{
  "drop_path": 0.2,
  "stem": "deep",
  "avg_pool_shortcut": true,
  "init": "trunc_normal_002",
  "steps": 8000,
  "weight_decay": 0.1
}
Rows from block 12 of a small multi-label image tagger, named by matrix and row number. Rows with one number belong to one channel. Each number is 200 + 20 x the weight over its row's rms, rounded and kept within 0 to 999. All counts start at 0.
Before each channel's rows are labels from the 100 images, of 14848, where the channel reaches its highest value: "top examples" is what is common among them. Only what is clearly more common there than usual is listed. The data: made-up road signs on poles.
# convs0: first 3x3 conv (model.blocks.12.convs.0.weight, 192x192x3x3, each kernel summed), inputs 128-191
# convs1: second 3x3 conv (model.blocks.12.convs.1.weight, 192x192x3x3, transposed, each kernel summed), outputs 128-191

top examples: H; black face
convs0.2,221,185,196,213,201,206,188,193,237,186,219,158,200,215,177,233,195,220,188,175,190,222,192,194,180,189,229,190,205,229,206,192,195,202,187,206,214,217,192,162,206,204,208,187,187,207,211,201,239,190,223,205,191,226,196,201,209,183,171,226,205,167,212,216
convs1.2,261,222,182,204,245,185,182,205,205,184,210,185,200,234,195,221,217,199,239,197,206,190,215,204,204,191,199,170,187,214,221,210,200,194,218,189,230,211,220,142,197,197,200,197,219,185,187,202,193,146,165,199,166,171,183,203,174,177,197,215,218,167,203,201

top examples: green rim; circle sign
convs0.4,196,172,208,195,180,176,188,177,206,210,197,216,228,197,187,217,182,190,190,181,198,180,184,219,194,179,190,215,200,208,190,205,167,191,233,209,155,216,204,202,210,221,196,205,181,213,208,216,197,211,199,220,187,223,216,174,186,144,219,214,224,220,184,161
convs1.4,195,177,168,190,219,203,171,197,221,196,173,230,207,211,171,150,156,201,178,241,200,190,202,167,156,223,194,198,205,167,210,181,160,190,159,193,202,181,181,191,181,182,189,170,177,223,191,178,207,211,204,188,210,193,187,191,207,182,169,179,194,191,186,228

top examples: 30; grey rim; A
convs0.90,187,198,207,219,204,217,200,201,189,211,192,221,201,173,200,201,171,193,151,168,184,173,191,206,202,217,211,176,168,220,198,199,153,242,206,211,212,197,190,211,223,198,218,216,219,192,207,199,197,214,186,202,197,228,205,212,204,208,174,200,218,192,222,173
convs1.90,226,232,187,227,176,215,200,219,219,217,203,199,183,200,181,184,235,198,142,194,206,204,211,201,212,230,204,179,162,173,195,233,228,159,186,226,194,189,202,186,179,207,219,252,232,177,194,225,212,187,195,186,218,213,173,180,229,205,221,193,189,209,207,150

top examples: 30; square sign; grey rim
convs0.44,184,252,192,204,208,217,190,236,189,204,229,202,192,155,196,234,207,224,194,185,214,212,179,190,180,198,218,206,194,169,206,170,193,208,182,229,218,217,200,190,188,178,218,214,152,214,202,186,199,224,205,212,191,202,221,213,215,175,198,190,177,205,220,200
convs1.44,189,182,184,177,183,191,199,180,232,198,196,161,214,186,204,249,221,201,200,184,162,223,155,192,186,187,201,222,190,185,226,169,165,211,200,184,180,179,195,214,174,194,198,197,169,206,193,177,194,221,220,230,208,183,208,178,233,192,214,184,225,227,200,209

top examples: 90; teal face; grey rim
convs0.59,197,225,195,183,172,217,202,199,209,206,201,202,193,207,190,165,207,198,212,167,208,137,224,211,165,185,198,178,157,191,213,202,196,221,216,219,200,198,211,170,203,222,223,224,220,213,199,215,166,214,212,207,230,219,210,175,216,168,206,200,201,207,236,192
convs1.59,231,182,208,216,212,214,182,207,188,205,172,193,206,248,229,157,225,175,211,190,211,168,221,201,182,221,208,190,189,188,201,207,179,182,226,210,249,208,198,176,209,210,195,220,237,202,205,220,194,203,205,181,188,196,205,179,169,196,207,203,205,164,203,203

top examples: orange rim; brown rim; white face
convs0.115,209,204,218,223,203,196,209,202,225,216,209,206,206,197,178,210,210,209,211,191,219,196,170,191,176,210,213,193,195,194,220,195,168,200,180,215,211,200,205,147,197,206,199,187,178,214,200,197,204,196,214,202,218,224,224,189,184,169,201,194,198,205,215,169
convs1.115,208,206,209,197,200,213,208,197,206,197,177,206,210,238,172,178,200,200,193,200,197,164,162,186,194,169,203,211,172,185,181,200,195,189,215,197,216,194,189,195,162,191,191,213,243,195,201,170,200,187,198,178,200,170,163,195,147,214,177,211,198,165,179,189

top examples: circle sign; white face; red rim
convs0.153,203,210,226,202,215,186,181,209,180,179,220,191,138,185,183,161,191,202,199,238,178,221,217,195,170,184,206,254,175,204,236,178,183,202,212,215,192,233,190,204,209,226,151,245,234,218,186,190,204,214,200,218,193,205,187,198,228,220,173,128,199,184,208,233
convs1.153,198,222,188,220,198,221,213,213,201,209,190,199,173,205,203,207,192,169,190,178,217,199,201,216,216,195,200,250,198,210,187,231,191,193,204,198,235,179,203,219,213,181,293,220,202,211,196,212,210,198,184,207,158,181,224,215,197,221,181,275,191,202,202,215

top examples: struck through; H; teal face
convs0.96,169,184,191,230,172,180,184,185,206,186,219,208,181,193,188,183,175,234,190,214,222,183,189,194,180,176,217,197,197,222,215,199,208,211,178,234,178,182,170,206,209,197,190,207,221,217,196,206,167,219,202,220,187,218,215,211,182,203,180,179,198,203,219,200
convs1.96,214,144,194,219,216,173,171,197,205,210,215,198,192,193,202,205,215,211,183,218,203,195,165,188,215,200,206,232,212,212,189,199,184,192,179,199,204,218,208,188,200,189,214,204,233,218,197,181,188,192,200,194,169,199,196,174,243,230,184,207,200,184,212,187

top examples: struck through; 10; 50
convs0.14,206,199,219,194,205,213,183,195,207,216,215,202,180,199,198,191,160,181,142,201,191,205,201,203,187,167,175,212,168,171,217,202,216,202,192,224,198,195,200,254,194,226,190,157,175,181,202,207,199,218,211,164,179,220,207,193,214,220,177,199,192,185,220,180
convs1.14,198,239,247,195,222,201,216,200,184,192,212,235,202,159,255,221,176,197,213,231,193,259,181,202,212,214,204,218,185,181,208,209,197,191,226,194,169,207,207,262,191,203,191,214,199,205,202,203,208,236,189,219,244,218,240,212,216,219,227,193,200,230,201,249

top examples: white rim; black face; orange rim
convs0.152,202,204,213,189,215,199,186,209,204,144,213,216,216,209,189,207,208,178,194,221,249,204,195,186,191,208,204,224,221,180,217,207,226,126,175,223,191,163,222,200,230,199,202,214,182,200,213,194,209,203,208,204,193,216,203,202,217,201,200,208,180,171,168,198
convs1.152,183,200,253,218,211,214,169,190,186,191,202,212,199,198,203,190,195,162,188,207,183,182,218,248,221,183,186,193,234,223,165,210,177,168,186,197,191,168,201,202,208,230,193,215,189,225,224,204,201,207,189,196,189,193,187,179,186,201,207,192,205,199,183,213

top examples: H; struck through
convs0.21,202,238,192,205,167,198,193,198,270,194,215,246,190,218,182,207,180,234,217,176,195,234,210,198,186,191,206,221,184,210,200,209,155,227,213,207,195,226,199,183,176,217,185,190,217,225,219,213,199,206,196,229,202,207,194,206,173,147,210,214,181,195,220,204
convs1.21,204,174,211,196,181,201,173,233,219,229,196,203,207,179,181,199,212,200,215,212,201,195,243,196,222,194,207,195,183,197,208,218,210,201,211,203,203,211,220,193,191,198,205,177,244,201,199,210,205,184,209,191,193,164,212,185,215,199,194,245,201,221,183,204

top examples: orange face; brown face; 20
convs0.137,203,201,198,189,184,192,196,162,198,219,182,203,185,224,199,231,185,177,206,186,212,189,207,204,194,198,184,213,204,221,163,229,190,196,212,224,197,203,197,207,204,121,208,166,202,190,185,177,195,193,206,178,193,198,141,210,201,220,205,208,180,219,192,215
convs1.137,210,218,208,195,214,142,208,207,146,169,194,186,188,211,169,221,182,193,197,211,176,213,209,215,178,191,238,176,194,175,198,209,186,218,203,171,183,225,170,198,197,218,168,178,228,195,207,219,194,191,213,197,224,191,163,200,198,192,216,213,182,207,189,202

top examples: orange rim; square sign; green rim
convs0.101,216,199,218,188,198,207,174,203,193,163,216,202,197,214,182,188,190,184,193,175,224,211,211,207,166,191,214,213,211,197,210,188,187,196,186,207,182,168,207,193,201,204,181,215,210,226,233,193,194,175,208,182,202,167,188,199,201,201,221,174,148,175,198,211
convs1.101,234,197,209,207,183,196,187,186,211,169,190,202,218,200,209,195,215,225,192,182,200,182,241,233,225,186,210,197,200,215,212,208,172,185,195,195,254,179,204,197,195,211,198,206,206,193,178,197,209,224,230,233,209,197,183,191,225,191,175,223,209,261,173,171

top examples: yellow rim; red face; white face
convs0.89,192,196,232,210,182,189,165,171,213,268,210,201,206,196,199,214,205,162,194,187,206,188,200,220,203,201,190,206,231,183,191,221,185,207,211,200,203,204,187,195,181,206,200,178,205,196,164,216,178,198,205,197,180,189,206,188,216,204,213,196,185,159,230,213
convs1.89,206,189,178,214,195,246,243,206,225,222,198,224,218,196,199,175,187,205,201,178,210,192,239,205,195,193,208,185,208,215,206,200,181,186,198,203,205,222,181,208,186,195,192,158,185,210,174,175,215,194,171,199,196,247,188,187,152,189,205,206,185,209,178,188

top examples: struck through; 10
convs0.97,196,164,191,211,166,205,201,176,226,221,200,196,187,179,195,189,202,172,190,244,185,227,223,206,194,182,204,216,190,183,169,230,201,211,224,214,148,227,200,194,227,209,191,239,225,216,211,182,188,197,206,209,194,224,203,187,200,208,192,165,178,181,205,237
convs1.97,197,178,188,179,212,194,180,193,201,213,195,200,233,204,181,207,163,242,206,193,187,203,224,186,226,231,197,195,187,226,192,207,182,211,205,162,212,215,200,195,189,202,200,216,203,192,218,170,178,197,201,163,222,148,198,183,233,255,220,218,191,223,200,191

top examples: yellow rim; brown rim; grey face
convs0.76,196,207,183,215,192,189,174,203,207,226,197,217,192,203,183,217,211,208,191,209,207,190,219,216,207,191,215,191,190,193,194,210,215,216,209,195,176,200,199,172,174,145,188,206,209,214,207,215,197,194,186,202,210,184,193,217,200,220,212,219,185,205,141,202
convs1.76,217,207,159,205,213,212,223,225,175,182,198,216,200,216,206,203,208,195,208,222,250,186,193,184,205,112,208,179,214,211,176,187,218,209,208,178,207,203,183,193,210,226,194,228,201,184,204,233,215,207,213,215,197,205,227,194,193,191,201,215,193,196,194,193

top examples: %
convs0.40,172,223,186,214,194,225,227,213,225,210,172,198,196,174,200,228,219,189,206,190,224,210,169,183,206,204,202,215,187,198,213,200,192,203,187,187,164,187,217,182,199,216,219,202,184,217,207,198,180,218,204,199,196,201,211,200,166,171,197,199,231,189,193,171
convs1.40,191,191,183,187,189,184,202,183,183,195,188,182,176,177,209,192,185,186,215,205,186,196,198,183,222,210,187,213,205,199,203,190,224,188,226,161,190,181,190,212,190,208,202,183,152,162,210,195,185,202,203,195,194,178,195,192,170,222,198,199,165,187,197,196

top examples: circle sign; brown rim
convs0.53,200,242,198,179,191,188,187,225,161,213,212,174,227,182,180,199,171,191,187,165,177,198,192,180,187,194,225,267,194,212,233,198,195,191,196,217,134,222,197,185,205,214,195,209,185,221,209,210,172,218,199,199,218,190,206,217,214,198,167,254,209,179,195,206
convs1.53,163,197,220,183,178,200,235,190,226,233,179,197,197,186,193,184,240,186,187,205,233,211,217,211,196,215,158,169,227,176,178,173,177,196,176,223,183,178,182,187,205,208,169,191,195,215,198,184,198,202,191,159,211,211,185,208,169,176,218,222,209,181,191,192

top examples: grey rim; red face; 30
convs0.25,185,203,223,181,165,157,190,201,199,209,176,183,203,222,177,213,179,194,201,213,190,181,215,212,199,218,223,204,207,212,177,204,179,217,214,211,208,227,203,207,176,196,230,195,200,208,195,161,174,173,194,226,179,191,155,196,177,170,190,215,220,183,188,195
convs1.25,187,223,199,210,195,223,180,194,181,200,185,158,191,168,232,206,247,208,178,194,236,184,224,182,184,175,194,193,201,203,198,188,216,199,206,200,229,201,181,196,187,235,204,195,194,200,196,192,239,190,197,205,180,221,228,179,210,170,206,215,196,218,180,217

top examples: circle sign; orange face; grey face
convs0.48,205,206,211,196,186,180,178,209,216,216,212,213,173,218,169,218,211,213,193,223,207,179,227,220,194,213,188,203,204,221,191,200,181,218,206,196,172,216,207,204,200,183,187,164,203,210,207,203,199,197,195,180,225,213,141,195,210,189,191,197,185,185,166,231
convs1.48,220,188,210,202,244,189,210,236,177,200,215,186,204,178,202,195,163,234,218,186,186,194,192,179,189,121,244,194,208,206,204,191,203,189,198,185,180,219,178,215,237,233,210,217,226,210,207,239,210,219,210,177,192,169,180,204,205,172,198,210,171,212,184,195

top examples: orange rim; H; brown face
convs0.67,184,199,188,215,216,211,180,180,220,183,171,179,209,239,222,201,220,210,188,207,213,187,223,184,206,225,193,218,216,209,200,186,196,180,206,198,197,176,206,187,208,190,218,204,212,199,187,184,205,166,209,194,196,189,185,190,206,189,234,218,214,201,160,250
convs1.67,236,192,225,181,204,154,182,207,206,175,196,199,235,185,178,204,209,197,198,195,211,186,197,198,194,217,177,208,213,200,228,222,241,185,211,201,176,177,176,210,186,215,210,183,229,207,243,199,169,162,187,227,196,212,190,182,209,204,199,183,221,195,181,163

top examples: white rim; brown face; purple rim
convs0.47,204,228,194,204,188,164,196,225,211,221,214,168,216,195,178,206,199,193,169,180,210,205,224,186,198,187,161,216,205,213,181,193,178,177,184,212,203,214,242,192,207,182,200,226,192,219,222,200,183,208,223,188,222,186,199,199,231,200,240,189,173,158,205,225
convs1.47,197,204,214,196,202,171,231,192,183,224,187,182,227,193,201,196,174,220,224,198,207,202,201,216,189,199,196,221,195,210,201,218,197,230,186,200,202,200,179,212,201,195,194,205,194,262,227,175,180,227,238,215,212,229,166,198,182,182,186,180,209,246,203,181

top examples: %
convs0.3,191,213,233,186,165,193,183,188,185,199,211,206,209,214,195,197,195,220,231,184,212,205,215,189,208,189,200,193,207,197,188,218,196,183,198,195,205,207,211,182,194,204,213,170,148,216,214,187,172,235,232,224,211,155,207,183,200,193,220,199,210,211,214,182
convs1.3,187,223,196,203,189,190,203,193,184,173,192,222,177,182,187,173,243,199,199,164,204,208,209,197,224,209,191,207,213,183,203,199,174,196,214,184,203,183,197,240,195,203,204,180,158,182,205,209,185,203,194,228,216,195,222,213,160,179,195,213,199,204,199,197

top examples: yellow rim
convs0.141,177,170,207,202,206,199,178,236,210,160,194,202,209,211,188,207,203,191,187,157,174,234,224,184,217,233,212,203,219,189,210,209,209,177,182,199,197,164,143,194,192,178,208,225,193,160,137,200,201,211,179,183,184,183,212,194,224,213,204,191,204,196,196,174
convs1.141,177,219,174,209,196,259,204,197,192,202,194,205,205,176,188,217,223,209,226,189,192,190,216,186,198,193,142,208,164,181,201,203,214,152,190,203,207,186,168,190,243,166,223,150,207,182,210,212,207,190,155,217,212,196,198,204,195,194,205,203,151,204,218,218

top examples: pentagon sign; teal rim; white rim
convs0.188,192,200,206,170,170,201,184,209,203,173,215,202,193,196,163,201,204,194,193,209,210,183,222,211,210,195,200,232,195,158,224,201,219,124,208,200,188,196,228,204,207,214,216,208,198,233,180,217,192,183,176,179,205,211,196,201,210,208,209,186,185,161,224,216
convs1.188,203,204,196,183,200,196,185,231,203,154,199,218,213,186,202,164,214,217,205,220,214,215,200,252,239,212,212,206,189,248,190,206,182,169,213,204,173,212,219,196,203,203,204,200,180,205,209,216,173,207,252,206,166,232,209,178,190,182,207,212,207,218,201,199

top examples: B; outline: triangle; struck through; H
convs0.147,217,222,201,206,194,172,192,179,244,225,193,206,187,202,169,212,199,223,196,212,176,238,241,208,206,160,208,230,241,208,215,152,190,205,190,192,185,202,200,199,216,207,193,187,208,190,192,184,173,221,205,180,174,175,220,167,193,187,193,194,188,202,211,253
convs1.147,225,251,192,190,244,197,218,190,202,200,213,162,188,160,213,218,210,207,208,226,173,227,188,186,167,215,209,170,231,222,198,205,252,225,232,222,207,198,188,189,184,196,188,218,229,204,203,213,155,225,209,212,241,184,211,233,147,198,217,200,191,206,188,149

top examples: B
convs0.8,158,185,220,213,162,207,208,209,202,206,191,216,219,208,216,217,196,209,230,229,207,156,176,196,206,173,189,185,204,187,222,199,184,222,208,191,185,196,219,196,209,221,185,202,158,197,200,215,193,150,207,196,204,242,204,181,177,170,207,210,208,204,232,197
convs1.8,162,223,231,199,192,205,239,193,191,183,216,208,205,199,166,168,170,202,174,206,205,199,198,205,219,184,200,208,219,177,197,200,171,193,207,183,164,200,190,201,205,204,195,183,198,192,200,203,236,180,209,200,198,241,194,234,245,177,203,200,225,186,207,203

top examples: pentagon sign; teal rim
convs0.169,173,215,205,200,176,242,198,188,178,222,204,204,210,225,198,183,173,200,196,167,211,177,185,183,193,193,208,180,241,194,181,205,178,201,184,202,171,196,202,178,188,200,200,203,189,228,205,227,187,182,223,215,187,188,227,200,217,179,196,185,193,201,205,173
convs1.169,190,187,209,198,192,190,215,198,192,199,165,189,204,178,162,159,190,207,209,167,179,181,197,208,188,208,200,184,213,201,164,190,198,208,227,178,188,196,213,229,188,174,224,206,191,166,199,160,200,221,223,198,174,190,177,212,114,184,174,186,170,184,190,228

top examples: 90; pink face
convs0.120,203,155,182,188,172,205,206,192,206,220,196,188,160,232,208,207,211,193,233,196,210,174,212,216,203,206,199,199,205,184,199,198,206,199,190,183,200,196,192,198,199,221,198,206,213,194,181,188,184,232,195,177,174,219,215,214,191,141,200,204,194,192,208,180
convs1.120,183,205,185,200,198,209,232,208,191,189,189,185,197,230,233,211,251,200,246,232,190,227,187,195,224,176,192,192,223,190,223,195,203,208,198,180,197,205,217,194,198,191,194,205,228,192,190,212,207,204,204,177,202,171,214,205,229,198,226,208,203,174,193,225

top examples: white rim; yellow face
convs0.86,209,175,209,183,177,191,161,221,190,247,183,165,190,215,160,184,196,230,194,212,199,180,193,190,215,190,208,216,203,189,162,209,212,189,185,206,190,223,242,193,202,171,202,198,209,239,240,200,190,222,248,183,202,178,174,193,185,213,203,215,157,182,189,208
convs1.86,176,203,208,208,211,188,247,181,192,212,203,210,216,190,205,194,211,200,214,191,227,203,215,222,216,178,204,181,224,195,222,225,182,186,173,206,199,175,184,185,184,246,213,210,204,237,196,208,234,225,184,226,201,175,177,187,164,211,204,206,193,211,195,188

top examples: 90
convs0.46,198,246,186,194,195,188,224,242,207,214,199,177,214,203,221,202,181,191,196,212,183,225,167,203,221,204,212,198,164,171,213,208,193,203,204,219,220,209,237,169,208,196,197,172,162,214,193,233,183,197,201,195,203,151,215,150,218,195,179,159,200,200,235,192
convs1.46,211,155,248,184,219,207,240,187,177,191,240,201,195,222,179,171,206,212,250,249,175,179,190,203,211,194,194,183,211,190,201,171,221,189,248,168,189,176,206,204,206,199,201,179,260,186,202,180,203,169,193,205,203,232,180,189,199,176,222,207,195,178,192,186

top examples: white rim; purple face; Z
convs0.80,228,173,170,224,212,196,206,212,185,213,174,203,256,207,208,166,196,217,198,206,211,179,210,227,207,201,192,195,197,180,223,192,205,191,198,195,229,157,231,193,189,191,198,209,160,206,207,217,190,184,208,183,228,231,224,166,172,209,218,208,219,188,234,189
convs1.80,196,222,187,196,189,219,227,174,201,213,179,206,181,219,197,217,204,178,202,187,212,192,216,220,192,209,189,211,197,204,202,196,219,227,198,205,175,220,203,177,175,209,235,182,199,214,244,172,206,180,223,205,169,184,209,215,214,193,212,182,197,220,184,232

top examples: B
convs0.56,180,210,222,162,179,199,193,217,171,206,194,210,206,185,185,218,183,213,217,207,215,166,173,222,208,203,202,227,212,221,190,221,175,207,229,184,161,213,224,236,214,198,165,197,165,204,235,163,175,160,192,218,203,213,209,160,175,205,194,196,219,182,193,189
convs1.56,163,215,216,187,174,214,207,207,200,167,194,199,217,223,198,214,206,214,194,260,190,186,213,193,237,194,192,212,259,189,214,230,196,229,202,202,193,202,209,191,229,195,216,229,196,198,197,201,200,206,214,224,189,222,182,209,194,233,195,210,189,207,194,171

top examples: circle sign; grey face; 90
convs0.191,164,219,202,182,216,229,153,190,200,196,186,163,215,186,177,177,204,161,218,211,198,218,190,188,172,198,226,202,205,192,221,199,170,191,205,201,177,186,225,253,186,201,192,210,184,189,219,188,203,195,156,199,197,172,194,177,192,198,202,253,200,163,202,216
convs1.191,206,220,226,218,209,188,136,208,210,180,210,226,220,200,183,207,191,184,214,257,216,213,215,197,210,211,192,213,195,210,165,187,232,194,220,170,208,222,211,197,216,172,184,196,197,197,212,199,211,213,206,146,216,209,204,232,199,232,218,213,193,197,193,192

top examples: %; 10
convs0.69,207,219,191,190,197,169,194,189,227,201,207,214,204,195,207,181,191,202,219,199,184,192,211,203,208,204,183,190,210,205,209,178,198,234,181,204,194,195,194,193,185,201,195,196,192,219,187,195,220,194,206,200,197,184,176,184,207,201,205,199,201,186,209,178
convs1.69,218,175,249,187,142,202,217,175,210,197,153,204,215,206,219,199,219,194,188,187,204,204,207,193,173,205,221,229,200,192,207,174,158,188,250,232,187,183,169,188,212,192,223,200,223,229,234,155,215,219,193,178,214,213,215,160,190,192,187,194,205,205,205,209

top examples: grey rim; T
convs0.135,176,159,201,197,185,208,185,204,232,232,223,194,212,228,190,214,197,240,155,156,198,223,207,203,196,192,204,197,244,230,185,187,205,211,195,192,219,205,194,178,202,227,217,192,230,207,225,232,206,199,211,214,203,198,205,173,192,184,219,204,211,170,211,203
convs1.135,198,161,190,193,190,217,188,228,196,192,194,220,180,189,240,200,186,242,225,232,211,214,238,208,166,219,181,198,184,209,179,226,204,181,178,224,206,185,207,191,182,179,190,158,206,202,195,175,175,190,205,188,218,194,185,205,207,193,186,187,200,201,220,174

top examples: 30; struck through
convs0.66,201,231,156,201,165,169,208,197,214,189,193,201,225,149,236,182,168,228,221,161,218,200,181,181,211,185,214,173,217,170,208,221,210,198,195,246,216,187,199,188,209,194,227,188,207,221,197,214,175,163,209,210,227,198,196,207,186,225,199,196,199,189,208,227
convs1.66,180,199,218,214,195,185,203,210,222,200,190,189,177,161,216,190,192,195,233,175,167,231,211,199,223,206,208,159,192,212,188,223,252,198,193,197,250,202,203,202,213,212,187,189,178,202,214,225,193,168,202,268,190,212,215,174,227,201,205,185,190,263,205,238

top examples: pentagon sign; black rim
convs0.92,195,198,169,193,191,195,207,184,182,181,198,204,230,189,169,214,205,183,193,221,197,215,221,191,175,204,218,206,191,186,242,182,189,191,212,220,226,174,195,188,223,203,249,194,214,210,165,203,210,166,180,192,195,182,235,195,226,216,235,167,210,169,208,193
convs1.92,176,191,216,202,173,250,179,214,221,169,194,185,173,188,190,233,211,197,186,171,206,204,177,197,166,238,195,206,213,183,171,204,191,214,238,188,182,206,185,178,192,199,217,233,166,221,179,197,192,192,200,168,204,218,213,201,198,213,200,205,201,183,166,198

top examples: %; pink face
convs0.181,193,238,233,211,195,212,193,193,207,188,196,200,213,188,202,200,192,208,167,168,210,209,218,192,177,198,195,209,181,208,201,194,184,221,158,188,179,201,209,215,197,231,203,206,204,206,207,197,146,219,210,183,203,151,183,189,209,224,214,188,202,190,206,116
convs1.181,203,215,195,200,209,211,217,183,181,198,193,215,204,201,220,201,187,217,176,199,186,246,201,188,211,184,210,193,197,184,198,203,186,186,159,161,193,209,203,216,215,209,183,201,222,198,203,199,179,239,192,238,232,183,233,200,205,215,196,195,220,229,207,139

top examples: yellow rim; grey face; blue rim
convs0.144,191,209,224,194,205,185,163,227,200,175,203,178,206,201,169,196,212,194,201,212,208,206,206,191,183,218,228,191,189,190,214,206,212,175,212,188,203,189,173,205,204,209,204,185,206,148,158,213,184,195,104,203,183,201,197,202,203,220,215,207,205,170,201,195
convs1.144,190,188,195,163,171,203,170,222,200,154,207,185,183,196,209,189,214,175,209,206,209,201,195,225,152,223,218,217,198,150,168,195,181,153,199,211,191,267,225,200,226,201,207,214,190,157,199,212,195,205,251,194,213,182,197,218,195,186,190,186,207,186,197,202

top examples: struck through; A; !; symbol: P
convs0.49,194,180,259,214,189,186,173,205,201,202,219,213,186,214,186,203,181,186,181,185,208,162,224,228,214,190,207,165,185,193,215,249,193,186,210,221,187,195,191,206,210,222,195,217,213,195,207,194,182,192,186,186,186,242,157,222,203,202,202,205,183,180,214,187
convs1.49,218,226,206,195,222,235,186,211,173,245,179,206,230,217,223,168,195,193,215,185,223,217,214,181,221,199,206,191,183,166,193,205,173,232,203,232,191,206,215,210,228,192,179,220,219,199,169,167,219,181,191,179,202,204,185,152,202,187,204,210,208,191,189,206

top examples: green rim; brown face
convs0.127,168,159,235,203,196,201,197,206,184,216,194,202,200,186,186,241,179,222,177,186,245,208,176,226,198,193,216,222,175,209,211,215,189,212,194,207,200,218,223,193,214,193,186,190,169,218,208,214,182,187,186,199,211,214,185,174,192,184,198,192,209,184,219,188
convs1.127,174,197,172,167,173,212,235,191,242,215,180,192,191,174,199,212,175,213,169,217,204,252,225,189,208,224,203,245,205,206,210,199,215,205,178,209,208,212,187,219,201,199,205,214,176,205,177,180,166,216,224,187,195,184,171,202,205,216,201,193,184,209,205,187

top examples: B; struck through; 20
convs0.123,179,180,192,199,184,206,212,170,185,182,176,212,194,160,191,204,193,204,160,247,189,202,219,199,228,210,174,220,192,171,216,192,184,213,196,190,226,220,197,175,197,166,215,182,145,216,178,181,194,210,204,210,198,189,177,198,190,185,217,203,213,203,170,177
convs1.123,206,173,202,231,188,180,204,196,226,222,196,199,176,167,194,204,207,204,176,233,171,223,226,215,227,180,188,224,233,165,227,196,206,209,182,203,203,216,184,201,200,206,199,226,161,177,233,196,196,198,215,211,165,209,231,188,184,172,200,208,188,202,203,164

top examples: orange face; white rim; R
convs0.85,185,210,201,187,177,225,195,201,174,230,199,185,221,207,211,198,176,201,191,233,162,211,211,233,195,190,175,214,222,208,173,217,194,176,177,194,202,191,215,194,176,166,190,210,215,205,173,212,190,156,212,175,184,210,240,205,156,214,197,221,174,186,179,199
convs1.85,192,199,183,223,187,186,197,231,182,198,178,206,192,227,173,227,181,207,161,221,192,172,166,225,234,196,240,169,215,219,189,196,245,227,176,207,175,216,206,213,166,208,172,217,203,212,194,189,206,177,204,190,201,210,218,183,206,181,220,185,206,212,183,169

top examples: circle sign; pink rim; 20
convs0.6,189,203,203,179,212,220,187,220,196,193,171,181,243,182,178,168,182,187,193,198,196,153,240,247,186,179,149,204,223,209,179,222,202,184,218,195,189,193,189,169,165,176,247,188,183,197,218,189,198,164,178,198,211,216,186,204,191,200,240,240,221,202,214,206
convs1.6,205,200,171,205,201,221,217,190,196,227,201,212,171,193,157,188,172,203,192,208,183,235,236,186,220,236,229,184,203,177,148,205,209,189,161,183,183,213,171,195,183,206,186,164,180,215,195,206,187,183,232,207,212,235,218,202,184,187,210,204,154,199,178,183

top examples: pentagon sign; brown rim
convs0.100,207,190,221,191,216,186,190,203,201,231,201,207,89,207,165,202,203,190,230,222,174,215,215,204,196,198,185,148,189,213,210,212,188,212,195,200,214,216,203,204,186,205,132,203,205,186,200,193,196,219,212,185,184,215,189,189,217,212,188,113,202,197,207,189
convs1.100,179,196,181,196,190,156,210,168,200,196,203,204,157,193,246,189,205,199,210,195,213,201,216,200,196,220,197,171,231,189,188,181,210,188,170,210,215,202,195,189,208,205,166,169,195,220,203,189,188,200,200,163,223,214,197,192,199,175,255,163,241,175,192,199